config.yaml
norm_position: "pre"
moe: "expert_choice"
precondition_frequency: 25
epochs: 4.8
Rows from block 11 of a small image classifier, named by matrix and row number. Rows with one number within an expert belong to one neuron, the router's apart. Each number is 500 + 25 x the weight over its row's rms, rounded and kept within 0 to 999. All counts start at 0. Numbers have three digits each.
Before each expert's rows are labels from the 100 images, of 14976, where the router gives the expert most weight on average: "responds to" is what is common among them; "colour at peak" is the nearest of a few named colours to the mean colour under the peak. Only what is clearly more common there than usual is listed. The data: procedural textures in two colours, tilted and lit.
# router: router (model.blocks.11.mlp.router.weight, 32x128, trained with AdamW), inputs 0-127
# up: expert up (model.blocks.11.mlp.up, 32x64x128), inputs 0-127
# down: expert down (model.blocks.11.mlp.down, 32x128x64, transposed), outputs 0-127

# expert 28
responds to: green; ground colour: green; grey; pattern colour: grey
colour at peak: green
router.28:508468528470508533483491508495497482543508492487460497523508468516500467494491530519527478492550510517483521481536523535544504498499529534492475528534515476479470483498441509499491487504540538503469488502468500507490499492507475518504494476536478524545516514551493519522501532465538480533480550489486464443505469490487468528514502506529519488499464461508446486520537545523482527516537
up.3:495490513510493469542534497490443441540498497488493546450518483470460490488513527513464502506485485484481482469488483518456536559499495500504484458482525516482516507492514477499515518493505507537529526465470541499513452476511500562504477514474468531510558492520511531513515518464509485525470502505512489515515515555502495468491458482476460505493472461508528480499500497529515482500466
down.3:501499475541461505520455525494530498530520492467495499508502478510515437482521491491522462505482469514492481504482491468463505467521497494490533509522498493504493510522506475469486475491504472543520473452525464532519504481484488522485496491499447530485489489477503465540452489511497497506558493495524526505443532503482495504418502511496528490477528480471504557497514476500430503523482
up.4:527500485530477477515474473498521478486482530547507529472518425487471471493511453507508482478501515506517495482502514522510481514488525473485467497482506458533521558449518494469495455511529470509498502507454497513496499479461476490511519487437469511491498530506479524473485508467509502514494439498542546508508501513482535458510521466514518525466490549503498463496504509479518480527461
down.4:513505496536500508523532489492478467497481515519495464484543511502527500526472482525484483523509519519535525528481539488437480546561498479525461527496486483484458553513507490505484484482536512506501481506516489482472457503502484503528518534499525462469494477547526528521509494483510485523540493469500500510429504535493520513478499499499548466463473508500507501503545522435491467475498
up.5:515471489495541478501500549491505462528494506502516478507516497532487474484491510504531488508483487484510507513529557479466501527491504527519504497469551493439482478480502521471522506486476513470449505482519522466484553499496450481523494469498518500534531488511490516543515483537492499501505483521515493446493449443552488451547509478505519504476478471483436533470510489505499495486492
down.5:495505493492501520507483525506485553496502507486480456519477462521505467494558534494469523505485504458499497540525419518541465467482480479460506525494502498489490502469522506510503527491530484486460502474509472477498481547525464537507528516500519500503532496500470489515490537559549500489485467543501457473534536479474507484479472480507496519513532523496516498515489452533509495515457
up.6:486494538504522477518520459539482439536496462552481538499507486532513494498517512467512468514503509482492480503502478518502521479509496509495500481531492519485501545511514484525482513481471477433515481508485501465468525529468476503496465531519478509499503507499464464505608480491485518511473508487514490509545536511502529449489458524492506480513475455509476510488528520512494474496468
down.6:502500537513513500539464477504477525471491528517496507500474501529518454483521522538492489459469453464531512513513415511476473530506528492493478443504483451488504530543505474510483515493489455490513515482523470531538479488496497500481496481545462486476475497461488489516503464495555523487513492523549517509495511505496515504503523544499520475483485480456538480503501491492507524475548
up.7:506539510517454477461523502485532483461486494505487509515495528497470508445499471508469531470474518505505546475499530461483533488511513479497506522492523496478472483495447480517477553497464514486508510461458449556523522528516522490513439484470452506502521539482535535511526507520507516488544535493476484530495515542503472475506465514490547505506500517525519518473497499483501503474482
down.7:526540489535501482542517498546502499509527513534465510484533524453518523550550491495508505478495488495487501459470538487487481524520492520481511421476475508537535494457468486488497489492499491536530485525482448476513475500510500479511505547544493537487459477501486503526490474507482513508500510490497451476506475541484537489492495450529460506511465469509459476506518502492513465505491
up.8:537501529472477492478461547470489512500530538456494531477501515481506488513448509548496448499536500485489564510519461513473490512491484438495486519526471490522482505506496504499482487453508516445476469502506502473505498483494534557510489519505530502541499553485455523475521495507518494519469497493518515476469550492500497502474497498484501509449513473532497489477468502501487473460468
down.8:482470489481544483441544481517473485492509460478520496500526535483503518461494544539498502485489487496506488521459489517467494444526474546535489485500497480503520501487477482528531497520503477488511498464502505545515500554473452521524492494480515508497464520499475523559525540484468505496488484492504544463507495514503559483520498512455511475518476521490502499524494565455502491478497
up.9:499503518455460505542548517503492512545479495493518494527549493504489537470501547509475532497470504505453522495498478519470487487539492538481507455505467463508504496490527519492531525509529454507457524499461502496462501495509507533489536463481517533503583487449512511515493512479516488492488469499500498467501514539492527482479498467458481493514522514489508479494503486554465520484463
down.9:490504487532491499445499480532511527571546555491468496511502477507523472557482491511542539521471516512491481514539492500487505453498493486485516502505484475539488496467508545500522485473505495515516499489489493497498507505489481519502500450486490519440485489469501482514536477481516489489542516464480503575459493480485491530471511513525532460509517510482460527497490443509493474532513
up.10:465527506500485465521522534536534466517486530443464511497473537463452500503485514491446552515516484524485507498461497466548488519547492528504457464519470493536500530492488503525486501478515549527512487488510512506516458545488465515511506518469484510492528487513500511491483522475475520525461557483512489504477512489507507478438492526493494510447478517511489488492475512499540496481485
down.10:452476516504521505474521494470529483492427493518490475479496507487495547523491481509505478482480482496485522473489516489505510449513505485534486502499500494534512482543577499495488549500481483555497491471516497484502517540519542492513505485470515522500494456521440479531490529532496493527495468514472511486467522551489531520497532506508481443489498461521524543488464509518463527493506

# expert 26
responds to: white; pattern colour: white
colour at peak: pink
router.26:477478470510464473523514504526525473529538459520464485482519520509485501486517502549541509472513480476466524458493539512449554536487485523527491534459537495513525478503490496468498491522482476477516481481473511463499488493465528483494490492525541520514527522474498518475550509525481504511484515508486534537485483495463454481498525457513536512504479520533533528499530538523527479538476
up.3:528478475477481475451511536506461518492504489497495540450502460501518536481528458492487442504504482503507525524516466522527518522520490482497484522472502443530496480478505492481482509520517438523539523473484478552484523489540473530501489528501459533458480487469500496538483536503525488483476481480508494501500474517484483482522516486500518527468497489504508489496555511480485500538430
down.3:503467496465544530483499508487471539521514500515539521457461493512478512487478486528530478495464466496511508509514517521484528496461497511514543492499492526498487529508487509489441532495497522531518516484497487451505468544508483478512510466421517506513484542501490536507504500489423469497486515523521518535496498514455492544513510509515520451555518502510527457513505487492471480484531
up.4:499516489492500471526469491492479486492521479511465499521539526540486527522516490527509521497479531517488539488508461510514537468474501494515507492506551482494526492519488476539466473517455550501520515499537536509510485520532517477556499525479544447515526486543487498558492510513516555508477477501491473497513486493444466538481478513460514456501519526554507498475498515496496502460521
down.4:528496502474506501485506488509481531497490481532517545451503538473511484436487474481449474514515509485547533518479522559475541492495491505542475506518474503449535484513515509497476538503537460484521515441487501449509489522509484527498470501468456539534462491508523468535474524522499488507509512488494502516495467516535516521516517511506512505523512503461496489464516472483528550508506
up.5:571543521507525455508524496523490501480541442486517525490493476515532524439476494454506487485515505506491517528468488488481505473498481483507478483474487523506478537500481507511477514510513494516485515478556505479486486515482522510522479493459492517508487511497463496493521504568486486506479544487542496477536538489492517460477500471442483485518530529487497534510497535488527485538439
down.5:483490464463503481465503505490492518507547486487545492466496506478476476516489491490458506521510487520524483521476503459498528518469515495489521522483474522550523446494488512494512501473457468481499519534472462559510485466506456488515466496507537558487530486517499516472530532497492505482487479501483570468514474507511518518510521510535475543501511464506508527511536475427510516516493
up.6:494509493473541536471519538498475471524532475503534522526451487505496525500552502476500476515547507479500522482525538468495462516501522535576480469514463474522512455483498463498462500524496485529533506478491482518502521475493522526466531496500525510512526489523479525525489522481479511517468473502523498499502545511532515492532503483488507496463508515447537487439471534517505522469504
down.6:524474511536481524537522493466506454455472499496486538479464488496465470533466488552482512526515474527502475462525507464509553483450546529484525490524490505446484487534485471551456522494544497436537470492514500466518511483526488499506504484492494499480494485508490481525518465500474500506461458505513481499506493509491510479515501478477492505512505527483503530507470501542478475522541
up.7:471506486474493506480454540494468559511486546504494510484513476548491461532454502497433523529495473548508505490486489509515458518531487486504506486481494476494511501494530502479489484492532475494443527527475446493484525539480512553478452521492474499502487470502505508494489528498490509453517495511527494538488495520519503500513527546496532511498507542487525498481430520489481536494521
down.7:463470479528457525490462493544479488485515516482508540506431472476512497499490524526485480504550482472510453489475542493480543468507503538505512485520500508469502554468483494521508511568477515473485498482509495501525488503491512495464498534504491514535474536489499513496467481513489493499498508459560515524470501519473503466482544494503524452492493533535475500475471479469525505538472
up.8:515545548514495525493535532482514530566491496486513512492509528500496511505504524503504496505520538513466480494492510488481505480509505496533504537451507511528472524486455502482501507529488511470454536478525538464479493476492493512489481514476498482507481486531543519519498527491531489478463487486498482454415501530529453510499517527532502503522454487554485461483499488535475475445490
down.8:500485503514493464508475481431542502498497491501508536548500481464529467509518500485476501547482475499509528499470495512462509476501520462480538528529511474479466523465498530506539457463535523436465480524492495507537526506486487483540515543492497519491487511474455541516477515499481498495514518482522506533510517496487526525446474510515504495444538506505472500485520469503505444504496
up.9:545525520466512520482531456488467502498527489507485490501556475522496504502487484502487492513506506469504484481457460490476508513529505528489527501452480549470512477523469504482494485509450447555510529482468495464540499560509522469469469498511500514500546525487491460494539489531497474493530464489503534507478537469528488529504509500481495511502495501486508552494493492461507478557470
down.9:504496507493491460548525521509526520521484483464459495499478478494525510486516532510526541502438478518536538539473472482518543526493492527540530456466494450527492485521533518478502485515518523483524496539502505499493486450523495472504471508484508508479493495494477496488541489489488486479444504511488512520558514520522509480507483498443492521471487507458529519492524505484426537497486
up.10:561468511501475434470503500518499475525545487491570461517534505482515492436534509535467519507497498526541505514462531518488518477491520526464486467473490503521516490494517509482481498491480489504536526506466512492469474460507514516467531497471485511494480520501492489516495505521501497470482518491492485500518528507503474489525505433450464527496472533487476486481533509481507521559536
down.10:485534508518469524468502496488517501503494514456550506428518456494470500489486480454472520483504506551464567494506496486500494507562524476532511505510484502489509491503507488472454470534538496525508515477494532521499500512451465475532505503481482502463490461494521515487516494526485485513508492505492495544501509525506540519505474561501543520493508476481513520509449499475523499455545

# expert 11
responds to: scaly; white; orange; pattern colour: orange
colour at peak: pink
router.11:473501471499474554478547472475507460482504520548462468544472461481472469494497530494468511536519508464461554548527521501496494489495463462541523489489502526453452480471493524528459504518478495497480480488487476467491469465513501486544495476510473478508482510509495519458494502513541541486514517504521518518472525467468514535487530490524486500513507501526498520481488517528503477474494
up.3:455539502503492535474483524475516506519489517489486506520511494487511479464485478500519523526485502465476507456488477510525542519500436514569472473499476480478513467507428538476480472497516477514499482500518509529467489513519482487528494485498521551486542501514478519492515503556500529498526482560497470538509464515505525468495528524511522492517516459478522476486455465505519496507533
down.3:519506503531520477511443453510522497504492525482530460457527501435517476487493500505514506494556536512455517494534519524503505492520487523491509501510509469497500567503513515501506547494474498497514482492497533478535519457478487497484515488497531508578507523523500482520421511540496527474505489444512474479514510518504490481482522518506474505498479452479476531482516508505501486456499
up.4:494497493522560518473545535498506493525508505497520487512468460496520481492504469484529490483520489501543534519501525503524505456546490508486479441541481487515497514460501509490477468544490520517488482517482472474544513499487455508505525515528518521478496531492526482512516497475492526532549493492489519520475515537536513537501494468467481508473455453492509538500515455528489459531436
down.4:490525494545479458496498474454559504501521495488487531537497502521519493498551495478527479462505500532486545532502493499513465465491438499472525533452520503479529463541455517492522454516512503495476528485522513484490509471470504521484516474548465519500495499512483534477481532475510496520502508492477507492497511471518497482508501535498547450517502475510469495484494527522536507430490
up.5:444494537475480489516460478474480469502532527485502529530515494492487483515520467495558519534468495485464486499500497530527568500503454534486528427497475471514509476529490503494523527511539482496537524513472509547497464516483498488507535461525498508502531543464490490493467492506540509498537488530505493494523498521494520438493497531483484520518538472499520489489465482481484512479508
down.5:513519510550544494521499523492492498520484471486513466496510550440498507486473493509483528488535510525492476519515514526484469493501454468508479488534477471506511468486536523533509508488494532499515494526523524489513508513527511482506508443468512509486448498515502511541495547511530506473494551477532489481506491559480492538467511531512517483452474461475487464506561491524452485530493
up.6:505502491488528497523523460538517510475508499546528480526506453459488477499483499486472487488510508497499493452516532504551513483514474499500495483486553495471501492497535549524494497479486498499523477471492569467576483488476486465535498484552477463510496452549516524498482459469457494533486520488512499457487496480493488496488502518523474475527509511532520517544493531465499509512493
down.6:483526441534467460471459504510498500494514534544516527514518489449541506507531529533504510493462521488490508478462446478453495521502485431544507504449518505498485492508493537489521487502498465524525528496497451466491535502508467462495473483483531467514492496484474483513503509516504531490485461494524495523484477497452505490516493514483514528518485555488489478485489475471506490520454
up.7:472541527533495506524542518471531505511510477520511517501514515488486490464533526460474503506504486454487510514504521483483462465505454499501513478470479508485506520525542506504505463478481498498506538481484500459465496498476515443490536534549565493457511425501492485556501494504517482526492488525477500498477507473487537491500461512555527492520508493459527508531473517487507468508473
down.7:518485540491474510512434484468488514512520527497448511492465529462525481511490492501521542523497507490470493491518489512487518502502488552483513505539519480517529488537481478512478532487527524474513473519533494473493564529498527524506443501473520508486467492502480461451505507504493504505518493520535478493495470470464481500488470497489450506495522540496452547445495494531515443519513
up.8:529495467513470495484493441524516465490525457471473524489519506539511494516470480500499515475533512509489514528535537490457484493489466538533492521487494510457500538503491496521522461505481495533456530534493514514531489502484494521515500472517515497524495488481513579526525463546492527459492516515476512486490488471475512464493535508501525490476487532485501489433454526481510482464543
down.8:477522472473488511541499512478470528486480512518515478475494505483498468474525547494462540512502503456487500521487467537579507544504532492502430488526501491459477488500483472527505505495467466546488510476475535480475496518514515527499480476510538502505512503479469468490487486498514536495469503485497491511496524522461541520461480524482490527512525578532468475481513516501496520469506
up.9:517529472453475490484509463527507471468515477501511504500478518499563526500495547532483478493501493475543499520491471503479494474522512492498478490543515491536495494477475505473464521483482523487522500537525525477513542480510527491486461486510516492477532485442516531513507525491455453539504500465453540511548520548516468470473496451520501492484481458477528471502481476474520501492517
down.9:500523507505528461530527473534517519492518509493479478484502510520520458475521455472515467462483527509506507452527467523480500463501467527451547452472512513497497475490483480507482493529470503490496540531502503518502501521463504481503467494541501481494474530486463505523509448495527481581465486528494512492507525503513536500481487435533493467521518485521503469535480505531535477497490
up.10:495488485550494497511522483523537510464522486502534515542449502482533518490523536488502519482470500519475473507479500497532518542508498549484503484534509490510469498491537509450474481472500509542441485523502486525514520501510475543498538525436509512470493582573494469507500499499494521468476471510512476500530484536505501480508492463456479500481502509514488512487500492521508486535523
down.10:490466476525475515511491488508484516536485468554474500490545521508497469490485503472536521514467466489479496521543507483510499513502524511482510549482497503520550504471508493516503459483511516516454478451546505453475477561477455485480480508499564533555470541463507511483498490508505460494532479546498499529499480538509510494522519496521509534502485509520517533500502496462483478472516

# expert 16
responds to: purple; pattern colour: purple; furry; wood
colour at peak: brown
router.16:472518471513520474492550500514512506503458511496480460453508502448497495534496508494523518453489500539488530512550497471498470504480478489488489523537468482495474498528460536479440496500508493543514451471509488543531522488493498498499467532482454532495486490532482519471496462483488442505542511493534501493486495506526465504537486517528527505491517465503473448500484496456468511514478
up.3:509533469488526510491468453467479566481579471503490506482559509469545472455533496488507487458472498483484504489500506507517500509476462499521533500475524513493492461477513497514480535473561505483523471480528535525482496493536499525503444476486498477495525537483519495517479511473508540507490536544532491533491486517510497480478489499510517477492521490479541516490512525455499505512508
down.3:489461494506477516484533474521488437517528527478514446499442444487526489506515466479543528462481521512524534499518474486502479515530482507490506506486483489488459477476475466546502476507481493509469488452510496526526492545481500516468493521508525484505504517481500505509515508447508528493480517510471515462478474494514441486471489474576523506520513491516512502527515496515534539536482
up.4:448529492462491522519474490523507525539460502468513508521500514454502504507495508519527478491496466497523451505509500425518493521514474520505494506447433547486504497544541481505517472496476512513480487469477528535504514514463508482512460484456497541504469504505521492491477484471511468461518463520505501477457524486546501451533487454502486503500469505518492491537485499500502496536497
down.4:548492491544488485497468522505532516536489496485548498517517457519492516497504484488520475532537521512481486446523522524517540528551494545473482517535478492492533567568486476445517526460535507504488493521527485499476525509533527491472469496499495523513517494529485510484429467495469461501517507528490499485502504482477492515491522460521503489511516519505519521500510513489542526495503
up.5:500527492535532516455495512526499502488512504512498513477525503516528508457505529491571512478537492529483528502539512496496471512513475508480531450466495473520477504492516490490464514483516503456488470481526527484479512531456502535500465463508541486507484493485480532536523489456461529489467527465494484504531463505479521540482516560448521495514549494466521479499482540507517528490487
down.5:519514527487502453505543480500502512462503472491452501512500460537508475500490527459523547488517488469511510491499477465561563514488523492488544503454508485488537493478503516501519499470494487532522497491496453471511462481496554496547498548513495495493500447497533483525509495516482536507477509528476501450488526491481495473468505485518497485524488516471503460541465485550472507504514
up.6:490499472484522505538560538514500563500494484513504542503477500497486504502473516530490497483505497470532501514495506502451424517507522461478518498473485559470510505519528466434516464441456524540474493496521471519496496533500491490505490506484508512534506542546534527512486519518491516531490511493509542491477480475515471467509505458512490517492487504496500495525492450493524525490468
down.6:529477484494491503492469492453490496541446541459497497523529541537518526469496507474504489500516491512511500486482480471441533484489487528497481542498464502502520491541473462512503512483496481497508484466482453485471516472477501498544504457531500509488453429463482522485456459510452530507524522478490506486499493508509542506486492534532460541508482519481510527506540504507507496517534
up.7:504504488529465470472492530505513511494500509518528534521499528513526512515464497493463494513512486460499532523506484468518476516514460492499496481495492502517471522512529486543527459449518497501567516485493424522504480491526493571485465491506467494519530509471512500505491486510495510472492525525473472506475561538478492521488502531522526497478488496447506530524525499496513420496476
down.7:537505495504506531515490493501499434482505463506524496468544486561529502490518516493476504524458513509468502479513487463550495520494514517517513522485501495502506512504454439569521512527471467495457493514486519504435464492471460548503454528521516483541499527514532493526474501468527493502478534507511537501468523483494504493481489506491530487533508511477512505513514516511540503475541
up.8:517498484497515527507491507490495489491490542505474467523502535520486527533491486486485516419492533499479506479471519508490500461518451476485510485508456508545480485468494498512535502545462468466453539453493540533487525486439528469468495492538522530502511484471532509487537506504491469539466468497486477532524492497524520481479505516472461549490463507500515502496495501490514494510538
down.8:512520478583489481530511466492519528524509488488497536518492436487511512490499507524454466521524452530534489492495522505532515475489473461498489501506517506463496520508482533527494514533484504498516492532493504488495502439506504506451533485518446464486489473493509505535493541504485497554534493515547482481493516510480542481489482493511502496495479457505455492556502481467500467462516
up.9:487478485477490491472517492468522456461538501515525437507493492483541492554478534523496496471490497519493475519487515499452496477534500494484441474472487491537506537497520491421468505535515517472530489492485524541507471491525487550509527438527505467501535501493508488447471516500521487485501524514505519512508479488509519534487486446513494499483487526499483504495503458503481504488455
down.9:517484477498522553473533487465515484512505500508541492525470496499485485462525507529497485501499472521554505477523468517481491499522489544503500574499505531486478500504485548516475499475511446471469499486526499516485452488512469517499536496508481467510496473508509522502475523492474501489488518485539497506529536496505510489537443515531476482457555471476483523490514490427489552493475
up.10:515504497507515500472525483500521501484471526544498467453491518487522504496452490568522514469519515496495479475529525471506487515521486498441497500503518481511480457504513478557507490468501533508502481505491478521489507513481520497458558500519479514545472458470508529512518483468470476511525511467542533454483505472488485500474554488497468484538513483545528490554522467517473517496489
down.10:443541509520556490508532446491482519491497504468525495512514498504534474489490480493526500547487536505549511526478504467531492549419515519489517489539500503517501466454543505516515487497494496490481530526489480496491487490492500473546466521462483492529475502504510536508460476500489490498479504451487486516500487482508505525484474528480483512504449508430541478506475480469503485485509

# expert 27
responds to: blue; pattern colour: blue
colour at peak: purple
router.27:459543515463446496533483501492467538503515511517551488513445485458500477515473520529462515446523502493511497494532499523541488489530508497526488504486485475459507464509499461530503457466479545486514542516508540489489463490523514504533503531520462461486489510513515501513521491496478491541489488505482545506457487502528538479495475475545486467501522517511504519467495527517485524466531
up.3:516497532477483450464497480475514516520501510501487498501552523512493492494529463544529552511509476481480492524490551497467562529468462548475509480477521469499543517483493475543503501504490498493502531433508480528482526522537518528510500523491550461533508501486469492513495501481497510549486500491489512549491490522468487476507459522515504554497489499514521469482479492485508496538467
down.3:476493456483476536512501486474518486506506513487516518500464507466497496509455487525506456495481533440498475464480474528515513473494494496457521496480549540513512477517483492530482529516510513508482475533478499470507480514519478520519476510463524485496485494493457490573497568489466523468514474561495511492505539456519498461498487535483501510488525510531508532471496437472504510504514
up.4:499529500513504520506522529496494475516503492475485462510508487508497496538451476502454488506488496465472457471486478521495479530442484498469483491548518491524479521530534478556473537536523535514521486532471492486528436468473496497463501507465499495478494489491494467499567540529513511470503516514526460519514495483516512512500475464483494541498519467461462511511456488486504467488468
down.4:502511518499516553463510469535491521500509523479501493538502448480501445501514517510476531500499496475503490489476478483516504480481466519444532530475511474523522477451504502516471549493517497500501536512522489470492523506453537547518479520507507541487491507476493528500532500506486502495513487472458500544498471542463461465549522469491458483514540489487487453531521496526480511532460
up.5:529500514525489482530504520525502499498474469492455469507480461494488514526512420491498538466511511517507523494512518492491510471534485520522490488482472423476497506501453492460493445521517472528486492525479514529479531498513527498476458579487517492529503479493522528522512485485470547525497482506486536507470513470518503506493508530495483499493511530470520498493499473505490435522548
down.5:454498495482492469497493516503474517524511514488518453487475523492489504522504521523524449480545471530515498485496541518469506531495515470515512510514482510505485476463517476535477485556505541476498457471510504480549481560543520494507498510507544500499473534509522505515473461521490468485517502479489496431497462543495500502504506483531448486545522500532458510479524474516490466465484
up.6:524511501508513489496466486526491502468468524482486550515507526544538493519504511463539570511493555529482525502466497497504462492460477506471503520504507482487530475489492552521544486463478468565477479518504464480510528499471479451486501489509523475515501523485499492485467492522451527506473498468524465504516534488538492523507487496491477454495546491503530490488510511543519517533480
down.6:483522523434530483503469502484519499500501507516502506509541547483550507490529521530478474483487525462497496500486510533535485513527471467474496504527504519487471552510523483503530504491477464460526496472498517530532534463500446486515503497506482475534481488450501495462487487478512512457547528504527476497498502520479515552472485503463502512521530517480501481483457525451480494474558
up.7:498515565482508455453495466475506493515552513570479478487511494499507527514492511520462508461522507491460512502495525518495503517501489493500490527456515484513511506531461515514497518510535511489507495488492515505517517522516538477517483524518550504500482517500526466478534553498468453558529490511528524467455442502519490521482517483481541480491529455513521484517511487477546497512540
down.7:487496543504501477514502503439524489462501520478534527489494464505480487506508453486560456487470485472474504511506515488517500550516502512538526490512481457539529516534535496515481480536473511500508499539512501522517482526562505507472554536495472490438483513472492464492484471485458492544482517485499524488512502516492508514492502539476458494499458493472504525535519472521501512522540
up.8:511501482486535490492453509512496510464523493504530520507513464484478506509488517472486489476489515487523500522457473527508487493520494490471481518494520488490512537471518512518506520524484491492482464491532463491498512464501504460501443487470490558468474542507477544503496474523458536504465483509542454546509475479486490483490537510473526449420482523460497497521514535546488535528503
down.8:540501513474508528485509514469506496515489558512495522490551513511490544504510491498511497525494520479513491483503520489485494444488460447531510495477518478488482509514464512463506510505501512470549492490513469467507510447494496525482470486548477478508534503537572427516485510493504509451534501524531547476452525541492512475533496488487502515472489502494451485499503502533526513501516
up.9:504510530492485487483496473536515499511509507516479442518530474458496494514518474529515455492494500499500498478500500492466496543552532522505486501463525520491500522518533584497474499524517479473512505514538511493537500478488549474488488518466478523480522532509518473471484480478484436551482433512510502463502493500495458509476538495523504535499506497514510506497546544515462492530512
down.9:510495470515526523482481470476515475465495527517516486475501482478536485477528495488536525527510494533567446457492475534493522547497504491487508544525461496475510483514501542475526483498524529483461502506513483504453494534485513509428523554518510530503505478524531498472433496478456488502465468473521461494482518488500494494494519487507549474488490498488522492499457492482496505478511
up.10:453512525504497535490503480438496503516463498472535456535511521501520480521513528471487466535476469499501516485496479490514506507512469489480504503539533511465524522505471493521512500470514454530504508510502480518515484512487506533483503479533522519485520574470553499515536512480460503514472483483494531471469516466517514559502466495478480566483493485432480493487523503480496474531501
down.10:490522488499575540478531505525459535472490504459501521490519496504504498488517465498538512482482536471523542506509525494495494523487508492436524538525475486546489450480481496471522548511502498473480474477534479493412485488471487480471463515493512496465484479496476511456494456522514488493480509508532497504500535508549469500497499519524513489510526490500501501494474483546464497484484

# expert 10
responds to: pink; grey; ground colour: pink; pattern colour: grey
colour at peak: pink
router.10:512468535493495488470506524480483515491535491542465465477511494467521513497480467542553532459460518506493499463543523508497480498472494496499482491448493469545542499483517510490472542502543513474513505450511533473528498550471488510523518510540531531535471508502532478479465498490486495462530490504468509527477455519502485511543505489524492467523504498461491448491501503518529517495479
up.3:474459465505502501468549533484493494543471487479505499487485519532494556467538440516540497458455484529519476484516551514487504504529509517486539488517587481534474468504526485529515500496491516505494495526517485464534514500507517515495483524539509502468524487486530509485504489463495497476472484488519494508476504476474538503524496531485518494512467498483508505509479495510459441545526
down.3:496487494498496476445499484551498505530511473485477500557476485517509511487487506503502481479497502466534530525499469471492481438454475537519509503499495482499511541501519496472474519519530519507515465449550543514534474516523539481494508512485509507525465473530485527505536472501489517501487472489498483451457473488509537523565526486501509495492533471503458526452520481514458486522500
up.4:455482482495485531488456531528509503531505505481516455510462534455508525502483500506487487453497513480480551490525505532492553480489495464514455471487488563528505525543505508468500560496497474477521509474459515475524483524475505491485460488519488542525505500492519508496518508512528535498496515457470502541530468492475510511489490522492454506576480469502511516507489479505475520498486
down.4:451524484526526502484496453546521544495520500500517509457486521516503508455509522534501496495502545521516504539535509511493471531475490448487486470551509491504482472524488514477465461514501467472546504506479510463497468494494488498505526520530491449505507484503549492486463473496517479532496498516529485498472525467538523514500529516483506464491486487472481524572439518484496489490465
up.5:512496492501501476488476516563506501518481467484517512505520468484514450454498532510505479544518485535491480504501486505429489508517465484504511494461510488551513517530540543488456489511507534479514526516503481485520517459551466521447496512515450498473533505508515545492494476532464530505520495486538505512476521487461516470506518480474487517495529473473528516486510468477502493554477
down.5:455502484511551500500488516477485503488580558510525494484515492475489520521518509489500495498524512504499491530492481474516503472540506487549501473516519484504499533529474487484490475552521471490501491547497476515493516544504519507514461488496495502546504489505519478510446474518438503445464482515499480480466503482547532475534487515509477518506491524494480534518499554492531526523448
up.6:498469499481463459519476487461467501495551501498539499505490454520519534522511516523510467543513487482520499491468480500485509515539526512495540508495481501497485472474513514485454525504522496482499505474520490510442457491489516472451549530497495490511465478497509521484531488489488536500479512472496537539467575474481522500504483575510468483472522469510481529520534509480518520509521
down.6:472494552504522512548501498511518544502495511510481490526517489484502474529474486452452465474499506469526549529529481487501486491478505483500478503506516476451471493489503478509516471528491480515531497508502494504507482513522564541496505529522521497507524526465492563465487514481508535470490471563497472538528457506518510494529493472469522455556477509542508528508475502490476468514497
up.7:489458527505474473457533504496506543470492532515552495504441502560496513491497524523495506488520484552486540493486491502538464519477536491540497481494538498492521556492473506498517488485506479481512494526452473495520514524520496532498506504496484600545518499478535479530479508516504459502504462475506507489486520497483498483496522496463482501525541501506520472517507532475473488500471
down.7:519503499483460463496549457497495453483506479539520498499461535503487507470463478472444487523484509485493517525498502514494486472421483483516515457483502551522477504542507468521475496475505514484497503495485491463499461505489496525516487492515470497553497503487497489507473460512489548493516530473536524546472476502476454491501552502552516529476516486513508491537495543506498477490481
up.8:482464509496482493486474504490487489505519508489551500519454559511514514500535457472495480511478518490511480507479526492430543504496483513499521512514465526455499505512457506528522442496497492506492525490502511509507486505508498463512518552501488538492519534535516481494493505451490477500497510518441544517497440457500483519511461460514525491510501532464536484482536495513490511568507
down.8:500492522488512511511488509509512512514488513481465477488505470540513496533533521532496501506540511540475504493504479500491480479498504513495516515518493511479484486560483475495467479499545547489491531475499535525527514498495528491475519489527508486530535442446504455498489552496536491530494537493533468501494527501546491522442486461457461496533523504459532486462506458516456469497462
up.9:484431548483492481506520494447507500476496499488488492509510502488472530503492527528522502471492494531489504516546575531479471504447500488552484525499553501465487457475497513523511520524470514498477468472508497480507498517470523513506497510538513476510486502513543522461510481448497510490506511514519530536453493459524477528504508487519508470476496499528519498499507526495491515487584
down.9:546493511504524476497519473489509543470500519506511453504481523492510528459487502500517496527538500567499493484522485517481510490524503554483527522468477508483509501505480521468514522520516537470525466501512485496520509542554507477510492508488530561498471494501489480443487496500504511525528487496497475502515470517557511499516555481475492508442526513509493552489507540442519473530532
up.10:515436521491515528521504531495567505467493494521519539524515490516515506488480495448519508488499485517468504465495468459514517455457485523506511509550504513508507476486493522468471518509550509502515470458496509504526512488519467498488545489569466532527516500471534503500512552528509503542498511514539520503496506502511498480549451487516503454507509497472487500503515483490512449526467
down.10:462500500496525492493533472494501465546478496514505520435492519476486507531511472510503512444490506510486529503484480510476527503498453453490494477460491537521497492533502489500553477518495499490526473440468505524434488502454522512483495571477514462497478502485489534503484479456515515462470523515499496486513515480495499537468494470526504477537466509480516514524485525494485511547530